From a checkpoint of a small masked image model: 195000 training examples, 6.7 epochs.
Rows from expert 10 of block 13, named by matrix and row number. Rows with one number belong to one neuron. Each number is 128 + 24 x the weight over the matrix's rms, rounded and kept within 0 to 255. All counts start at 0. Numbers have three digits each.
# up: expert up (model.blocks.13.mlp.up, 32x64x128), inputs 64-127
# down: expert down (model.blocks.13.mlp.down, 32x128x64, transposed), outputs 64-127
up.0:146130158118142084069167104142147161158137171127121118114129125147127134127136136131119126131119130117104131129136131126153131128100138143152123113124167119090144146138143117115148117145156125
up.1:162103128158135166116179141116133146113106120115135190123162131085129079104148116166130139108193156140114144153101139138172146140124137090160082180102169115146146125122104137140149146097167110
up.2:153129074149159128168112137129134094138100123166136133170135146125125154151121111160133100142146155126115135154122118112123144127143128126157122160127131109108137110101122161111122111106144158
up.3:106129185124145093126109138124130084148112116155113124160130131084109159086139139143143109140147149094141126114136142148109120120159163154081145137114096146084104120126110122111129134137097125
up.4:152124131092160144125111166135126135131108128153157124133148111097125097131103126145121117125128111154177134142144116142107141143131111121125135087117133135130138118154141125167088144133108109
up.5:138127084126125136154097185145131142129120121143124119077129116092141150149106105133145121072108129131119124148105120108113123135126135134107126163121109132091106127105114131137139122106118128
up.6:114116138057132137122112137149106094117115115120162127128117127099095074123118134145165115154173125179119127122200108090144172138138128139131147149137134126128093147118132128180104138135110098
up.7:158111138120094154125135151115122130124114065116160133067114156128151137105084110104113133092142107129102133132114140103145124119144151112135122137093116118141134178093113105118104086100137123
up.8:118100119153165111172111123195138102161133108153120121127128135147122119089126151129180083113124140160159114094102124142129083124106135161121088113106110151114131127127084097121106109120109151
up.9:140111108123127114092130134117122126152120124144101127123128137120098157139133075097155129152145162152113082102153113145123120124169165142096095128157154129107143097100143130119110125151105101
up.10:128155096120157086114135134088156131136146112109125146163125148130119107179122123127102104133135200124194154133093108160123121127108113150145122120122141155137122136140093114140126126130133104
up.11:125113138136111109157120115139117142084143126147130124171124093109126093174145152094116135130130104162094129116132099112101105170112132207162115133116151151114101141109092108119109153129103145
up.12:130131118134144126188145118133130108119118121153140117156122123160116092109119106125106139124145132154108106130115154149128100097113096129076141152184139119170109097143121126149115132165132111
up.13:163099109124136136100146115158118129131138122152143182101114124160134115134130151127149098107118141131146181113091123141110090098147153149137134132138130112134137113122143143129155121137090143
up.14:127140139094175085178144122116119146148146121142129154145107132117091078140131144132155152152141070136157120116114090126129106141096133131091095110155168083142118109125107122137110107103099101
up.15:153104058120104119105108113153127124121138136109134165116104118156172113152126135131159108117087114080123141112097156141114097116090135157143090104095137117144148115090117163080167109161143180
up.16:127128089153105126065109154155122100130141131081173132157093143099105094137147117112155135143115118144086137130159157150148172149161131121126131147148136096125149133069112141150149130144137164
up.17:170117088095120127102167116114116170091136117178112141087069107126137187154113113153135104122159160210140088119141174114131135159065109135148136141157129094155082121139143139109121133097181143
up.18:138113115085099167097116152126112162137114129081149119114177124083185134106133083138132114100140110092140118106098120146131140137150099134164132152071123131102133103112096150137171149084143103
up.19:153131137127123171145165128109125140113164111169093133113040109131134137100135133131142107138135114144099120108087149152134122115095094113160140157138118116127109141141152174165110146099141161
up.20:121113098131145120129081155142111112125161112110148161085147127142117119082140166169124126110118118115113153115134104126128131110134150184107103125139103146136110171139130174136133113114100143
up.21:138155126154155115147135131145128104118100115160113136149156142102126143188105132138090128142151112163108119129161070160112132164117107111134141142128151141120130124158142104125137109138152138
up.22:115162112208064136121090142128173145123117120124132118159101104108138131134154117100105126106131157138141138191124135094101164156169124107136141152143059124126145121168147123122083121119143117
up.23:105130137140125133121139137117137117122124140124157088086131092140140155094106126131109140093123125130127097127150174151107120214134144159129150138078107118146123123109146147155142132181099153
up.24:157162127115160136132103089154095088140082091122097087186136181179100153157154095142124142154101157098142142132159130120200097068071133067119106124135125087097093116090114126118135111169116136
up.25:162134088097137128094124089103151117120107169114140129101089124180144160162129120140124138108136152072147162160168092110141114106133157140102136097126041110120108082161151132050133103168116136
up.26:120117151130126132137175138138144104115136130097141108129120133090144168113123146127145128128100126154164161119168135096152135141114108100124109104135185085140134126125144142107122120182113121
up.27:181129116134145133143131145151104132141133103155152162130115110118132150131147148194123108132131115117123115160162093129120111128137101152133084106116117102140103143155063090135144137131121126
up.28:124116132085113126102123093153138126133163154122157109135134121121100113126088169127131130152153111144170103127117171120120102159157141163130114120134188083126135127130140141119133137118135129
up.29:128122101120134137123132137148111127114123099119157145109169092089151178135116099130112127131073096166141098135151112161120154108124124114096141117142129095107118114142110115125164129127133116
up.30:118182136157160145136109145131126184134094139109107115110117082167141069146189118109122177147134158156154127140140126095122098223149149129086144144121086110146136154155127122164091121126101137
up.31:154096133123145159160111109103115147146121112143138128124144124122130117143117149149134111129160103167106111111128118116141113132107117092142142130109120085155141097132104110146114114156135145
up.32:137122090148088075083086084150126115112121150110105122100131152126162169136117105119129145143064129097145121130171141130131090115108151129088118147160113127092143154171106128058104091136097110
up.33:117141113154094114173077141150135144151158088124119101184118120171131157093123129103123116126145131117096111129126134116117165115091113152100139139134136116150112076155145128124085139134125174
up.34:129133148117146128148119115128129119145143139133122121173135103129119109145144138119126087091140173180140093146130125151141123130117135124126157116135155129111179131142152129115124125131125106
up.35:136086155121137113098177113110137137130122100137154130146158123126113106143132159124126153113156119147118153141095121138108113132124126148146150141142145134136150147155105129118098127143147119
up.36:127120132194112128135138142140107161142137122103132143093159149146179146106116109168098098126097099113117100141108122145108101096134159147098147133081131144099125120125134149110139085112119143
up.37:123133117211129124110131084140111130140120111092119146141113118107156106096136122126137181144118161138117133116151146067100110077191140098147133230099053126123152130128103112127128118123108108
up.38:132126137108155152144118129163118154096102132140123147152127132090131156109128108112099107120122180146142133106141089092112151147143101133105138134133136122104106112150117136150121135116123109
up.39:169073112128147094182178138142142122096141125152135144083032123091186112089117116150138136131132157176129137095131104157101103111096094148113137155134111106093087129168167132155139124108131149
up.40:149134142165121093110095117128112128151148160110172165102122088125165168171101120126125150118144150151125131142144133190091157136126147166129134185123144128140183143152102156104142115130103142
up.41:141121167170140108126114115106113102147153153124112152114091112148129120163109148125102127113113160148121162102118117112152114145118094111140146141108117113124165117140103120105087132138112122
up.42:174118147115091098123108103124149122139099098127120093104098124121153153124121110126113138113159136166143129141156111105110144160138118130109104110098123085130142103151161132091126100133100105
up.43:143120155109156083167126104129122160105114134136134114169135156154102161127146132086123107108119150126165109112118129168126129149092133107154131126133169118163133114129139145108151109156128092
up.44:181095094102140137113151118124110114109152150133099087099121116140145161136120100126107152093088120092105151091082114155116132089168090125127101102132107138176134129109103147145119145147152137
up.45:104111142129128119111162140129124093135155110130133146107140118136117165144114124147148126125114113156082128131112116137136171087124131148136129129118151118131107154114144132139128115089090136
up.46:104121140164134106114162128131124091129144144168112122136121090107146083081127110141134131112139130184124114077134146104094121169099104156155115105123120126143126159126134103121137164125078161
up.47:107131149139148144107105165096135103143140129087151126077140105158108176116173146178127123138121151177123147153121108139172173101126177137102154145131151117125150163164143207123152141146085151
up.48:127138110076175120138054135131151139140155150136110174117113157138104126138160176117104118138119116113103174094131094121165132131132104129126067144157098171143114092103148095118107109129147115
up.49:158088110097148195142041160088101152124116128153117136147132150120136136145166154131149119154129138106124129118127119150147099136154101103104129126122094099096113131154116139183094139112159104
up.50:128133111152152166141165146103116137144109137131115129121194150113160171143108128140138113129102098153091129153067099109125150119150119112145138163139134125127134080110116157154118117151124127
up.51:183128146098193121129119139119144108146098132113128133160132167145116148196186136131146078128158127091171117089164107122196100089151108093130105103141127122142094114099164144092123072157110121
up.52:187169088112157124135090122116137149128163083154114142148109125093132137162174118095160113121198133096142126114138153076154157111192117118107095112121151146150090087112118194089111117107157142
up.53:154156158128126077183120130115133167132107128126126108118133151122129124116117129120125114091153170097147120139128111098132141117139116075141103119105160107119127119118154142132101145136118110
up.54:136118085113107134107083180146124128129123104117125096130132166129100182089071136102074090123121089087155103131121121105107089068196119134146139129115138163119150127168100111137110108120086157
up.55:102110110138137135122142115146126104115149084136140104149125111131120103159129148135127133157097115125078113156139130129115124157144134130121149139129134148125133076127104149146124140120131141
up.56:084131165174120106111142130117133148147135126131124107120119134127111096145159144129097148165137133153130123093119147091140107116078151133127178086151123146145127144108123094121137141149146134
up.57:149117104132114139160112139120112106138144080167130081134106138134161172079123109130135138150121133161100146100136142132160119063095110121128123152158123106136129105171154115146134169137152117
up.58:110134087132132187129138147115152163134104115130133137114148174086104117106139109081095143137134165147109141143136073111143131151167074128114141155124072131089125071075111107128162120089101105
up.59:141119127165148153158126132104135139120085122106143145117132136145123112147150125161087122107134098178068134131121072112135094109153124144141149139145143115135164123161080106151128106112097129
up.60:147095089128143112170124125084135134118144082150134141103144132146092143143145150155138077129141165133081139107114178120099093095115136121132168109122120137123112114132078140119144142131100154
up.61:144073139174090073170148097163120120098133165115137135094079146162212171112160130127113139128093119077127153111123136095047026158174099135127142130076109115139119154096159182114108113178107121
up.62:115123111059132131130094104113115113138112167119095162112163104115127121144081068148129133137081096142145122144168121125122154108098132152113158109168095162104112134163136098131168125096114108
up.63:118179077142093149113135134121093067104077095163126091157188145200126093146103097141099145113102095127124079143072163156166083091059147132173137108174137136160152141090115096088139167101118110
down.0:129146112144114090168114161126116151165117110150135123128156159141170130105133135150105126125104150147154101132152101119164122166160199123143141113104132138126138134108101124101119124128156106
down.1:139095134085122134168125088155093153162150115122137129175119139115099117153146119162110108125087106147142172103110116144119144113158134131155108125145095124183100139112128117104130114139126148
down.2:122115125153115106135096138136103132166134149144128141143127110115111135129116153149115141127158138124132146144145126136165101137138126129108165110106117133104086145118147094130114135124134106
down.3:142136142102106127116132126149134154127153132110132111139085147100125084169114115097107165122110135156106121148164142160159117143143092133128128143143110116104138105121141140150162104153142132
down.4:138152149127129077111123123130126141119137120172107141113109177126206129135115116125104101160148175129164127124078122170087155132123121107135141140138117147138143125119143084140126102123135129
down.5:061134144199095130103142076112127108119126113158100162090148140145110150093093135169116107154126169112155162145063148140129111150177128102114125112090178186152121153108089145146167179104147119
down.6:075102155142097140128153119120121136100140113120094157161121122077138094101109123148148158137122165128131128137125140152091109127156117118124122119116145127118166094132091122124170148139112128
down.7:137119124167114120100113154107111126146124098146153095118138115129127115125116113115135114087140123140130126171132126096184119080157137094098148099162136140116122140142129096100118119108105113
down.8:135089144121148125096133131180157118137136156130107068132145161170122132111122149133148186121125143149139133118081111149144113140122140103146137149131128105104148102149161118110130137117134133
down.9:173123139137123096099100108130108116121107160128148131159090139167114212147137109094089179153092107156140124163113136117114114153100121109135150091085128134099147143085136136112088172122106114
down.10:149139124126151119124112142114113141095123146112129167141128126132127114134121151119142132141125116129115145143110187096134137141120121148134115132136121137092126121143128165125101151107128157
down.11:121127157111136097141100118102102101100129110140122132153195102067115120102119129132131108111106120146120152109131106112151163115169143152116096123117130145106128159088128150141113108090140121
down.12:119123153171104108136110133127129139134152149107136123100133150131082144119147103131113116136124127093131152133142122117118158150117128183138112146138117115175105117138130166133125149105153112
down.13:117144101147118124102132136138131117109139133149123134102128127130138137102136140145127156104134122145134111114095154153135124159144128139127107105183148121153160158117137122138136140105142118
down.14:085128140130133132129118118128135133164123145091134105093110138110128146137126131121132096130099161098133136119157079115169099122124088136128116110112138115131144122144112130145119148112121116
down.15:180124099053193163157100118118126109151130119113127134163121097094134128133179192100098118174113153093133155099128149116101144110166124125159118105175150153138163149173119108119151146153152152
down.16:147113165116135099148127104120114105142144082109082102167139136124138128146141108145104160153096168198147107132098116122098104145101169122122111153146127089113145136096135157106111123116134144
down.17:092115143146127118123154159133180077117142127167146125164132134127087123133142151092109109086115127150127133118135108152154172141111101114152165163118042130143148124124144128120152132112125093
down.18:132100151142100130098106093116108117124091121137137127103116165158111134135107142132145120120108121095114158143104065152154158165105167125103094147125144123127144101116137143158133175107142113
down.19:105129128107142149108109102122145137155102118136099164153183123091080103122114104116132140111112113146147130139145145091141112113140152163102110136107163146107146141134078141145109103155121174
down.20:166127142129115146138170138130103137122119154147163152118037114126187149158137104122123104166104114129141140146163114151158105138099111136159086120163130175118125160157130123160089128123110130
down.21:144115123126136120111101118130148103150122089161116074153102139134112145156156144116118111150115137127097130135137154174121143078106118140120146107135145145107167131147156151090136154174157155
down.22:122156066140175121083154138125147113117140109117129132167127136152157152120126091152110115117144112078132134119154145123143115141058139102131122104067146153122132165147116154176132152141132172
down.23:116117136075121135137106126136114135170149124116122112147137114126100108151122168113139099135131111103100184125147133131093152077119128188150121132107131130129093134139120119148096135138136136
down.24:173147150146131142167123101138065099146118112161096197125160132131164153141094123146132125126100132108160130143100183088134131168175122128115130140084143149131098156136100146127049124099121133
down.25:194139153101123103133104129147164120157082113078088152121172150125121089101153142140149170139118126134121116118145122142127124087140141148136121151118163074128125096085086115122145117181146105
down.26:140117134175120137130115140165144151089120127122122132116183135154139126121095102133109140117166113136110123133131120162146141159139125144136107124123152130126103091154143164134110144141145148
down.27:102110126120153136137127081126122122168110115126160115125160123126123092113122134138144108129153142126141138124122112147108129113139150138130146115124128120108166109121073103126087108132160131
down.28:112149104149109123129127132129145154106141136134151118123122097126116151144096115105130171125123145137122106131150163118106113131128122126151107130142148140119121130136126134161140124137137128
down.29:195134161134127142132119150149148173149128101107167137122131130132062112086141119135122160150131106175152109126111156114113088168099149083112168123136177124076162118096162166097143119116085174
down.30:137139151129134111112090137128167113104088120118127089176167142106191107115128112147099160123135134170134110147105099127146110146171157133102096168119133125145137160100101150125125169124148202
down.31:134128122105120148152158110117151157114125140118142133110104097113138125141131135130113128116148135125117110121099123120065106121132152112116107100116144110142149133120139125120165094141131127
down.32:094146108153078135098194121129124088124128155161129157116166197191054115142135148128135076108122103094138171101085175094199125165122155138139126118127178072119102095178139147126149138083121094
down.33:107106115075202165108145103144121148143110151129141108006087153053127134115117136124206141150112121120108114155119133117156099112125127136106147123102125151142113060162130116105155114122084170
down.34:177137124135136141159131157120170117104144133112138151163142085120164078137131095151127122113127123157143132129122193120116145113138149100132141155160128126125142118122134102134115111134121127
down.35:124138161127136126144117128114162088114153128133113121115132133149191168130143093114146145169096130138130119108098107145119142145142107135137141109123140138128104113095105124095155108133112127
down.36:124147136100148147152162129128104124118116124163160126152123150089151181127166157087143140098138132115154198085098105128091129111119130124144123115113098128076134132137118104106089159129148147
down.37:119113148057144127089151123133085100126128135159152142144095144190140115118108123164151114106165089082153147119157118169109151133087103164116094085062128121101114109174073131140087173139150132
down.38:109113118121131135146119112143120109120118124128132125127118093136115139111110179132145109172160100080153128138119094106103163100121118152141153124130077143108106134122123107105128126124124146
down.39:122147125131119106142127117108134128093173151118133115086134181158157111135124100149109135123129138141147133102082123144114158139109090085128153147132122082084129169140150142115066121123126093
down.40:131145147107104154120142095135117121187114130059145110156158116111088133123144134152102152133106135127135171143136083113112120129133142140089106099115168077112118147083128147111123133136121133
down.41:139123156100112152108095116117119100124152111127089168151172134120110134133149117124142144113107113095134112141087107069091146133163121133155143133126105135104135129137117092110132128164117136
down.42:171132093143135145109165161120210157118082123148141155101149101191217123127108120097112142102145114106108100106162160153151141167140142138108172079141151126089110099159100136148162153145127158
down.43:083113133145119094094108137115123103094141132130153123127168099126153147085112091158124122137143106145154112139150163136108140110097157141107109118092151133138116134128129151145107127132124133
down.44:105135124157097127125158148131146152090080144173122151110129153087161099140128138101142105129115142121128085114126102149153116136133103118150118126194126128140148121108124112125135104151102116
down.45:141144127114123120131129136144180092155103139120128144140131153121138120114121132146135158114137124143102096110131116130111118154140130150131143110109126088142121128111103124137142141159170118
down.46:166120076092169112177113111163114190129125153103110112124114130077156126125124099125108106146137144158114129163151165113116141088129139108103121119175153138104128134184135150178147104114137138
down.47:154137085151121086148139180123097144116109059193183127150116077103185135127160126089127159068141116123120090139170176126190111114134139119109135102130132167141115097121117044147135133072120134
down.48:079142099115139160128120134121094119148154125109152141113141123138130127125112103142117095154108137098132147161142129112150121134162142118147137146130153138128112165128111166148103133163130105
down.49:155114126110136166172153077129128078146142125140150134159158069121145139119145115146145129140120130098120132168137131109057129136130168058153122125110151175120117145076108148174130153126137120
down.50:090130127096142138141123132119109158130132152086055096128103087119138127132082169146115156180120124118113114131111093114142151103147130125137116143119154160153111150133172098139125134173139145
down.51:087131142145100154143140088123121121110099130061064107122143122068047152121139148130109072119129150142106134141133106115098103133126107143122117146126116087132166124094142134109159116125113109
down.52:196131148104169131154122149125082086157140126083121101119110187149136105133211133106147159141151094131145159106098112102121134064141141100133094166155136102169130112143139113115154113091139148
down.53:174126153099152150140140129109114149101099122114187123111096117127100136125154117079143116113125126101152112149179154117181124107143093121101135124140194122126111113149070112183129132081104128
down.54:101118147178076107122091143132102147110137149128127136122104108172108130123150139106143138168108145095134157131125149127088148120113123151166113111197097146106137131131152120115092093104137088
down.55:164149122137099120081130085113108103130120130143145102081130144121137156106151084130160119103140121105149155133136142120119126081102138071115092121161123124139135152067141148126100121097108079
down.56:120134133101139132156103135106124143113122103148109113113134136124122168131131133123096133116156141090127148095115139126137116139139125132105084130124159138145121114118124145135114135123116139
down.57:110118120142122110122129097152134108112168121123130115137137126185138113134108126124143137119131100129116159144120112124153141174106109108139125128109095128130121148151156156142090139102137102
down.58:155157115128125140157139138126095131135149136084147097121115120130105171115187133154144142132127109144121115148140083135137118170136143132167136104105162125131112159108147131129148165142134093
down.59:052155133112156097110114130109124114168147124114146110124096168122143158150074143096109144098142105139124145104148119113115149142142145114139118119117098146145136128127174150146159114115157127
down.60:078162118128118111086143099123121138133112119130125121078144139140156153152137123117135147130099109118104120128135128112140103149110130132129121132086150119120124127134122134132132134122121108
down.61:057138114107136180110202135123149152094139110103128126137101124119092124101097129140114092124092113180110126109131149138118131148101119150149128111127144143134191137115110201098166155175145202
down.62:107110132152132179158163128097149130118139091111143108125102090104141181132140096145100142092145123152127084107140143171136134137113117139128138158141139148125129082146169118117117093137080180
down.63:102109150179070161172128121101121117098140150138097074159081137089209140122141077133114096126140135086146125150121068120122127127152037177150155151153044218144156151146155117105117113153101110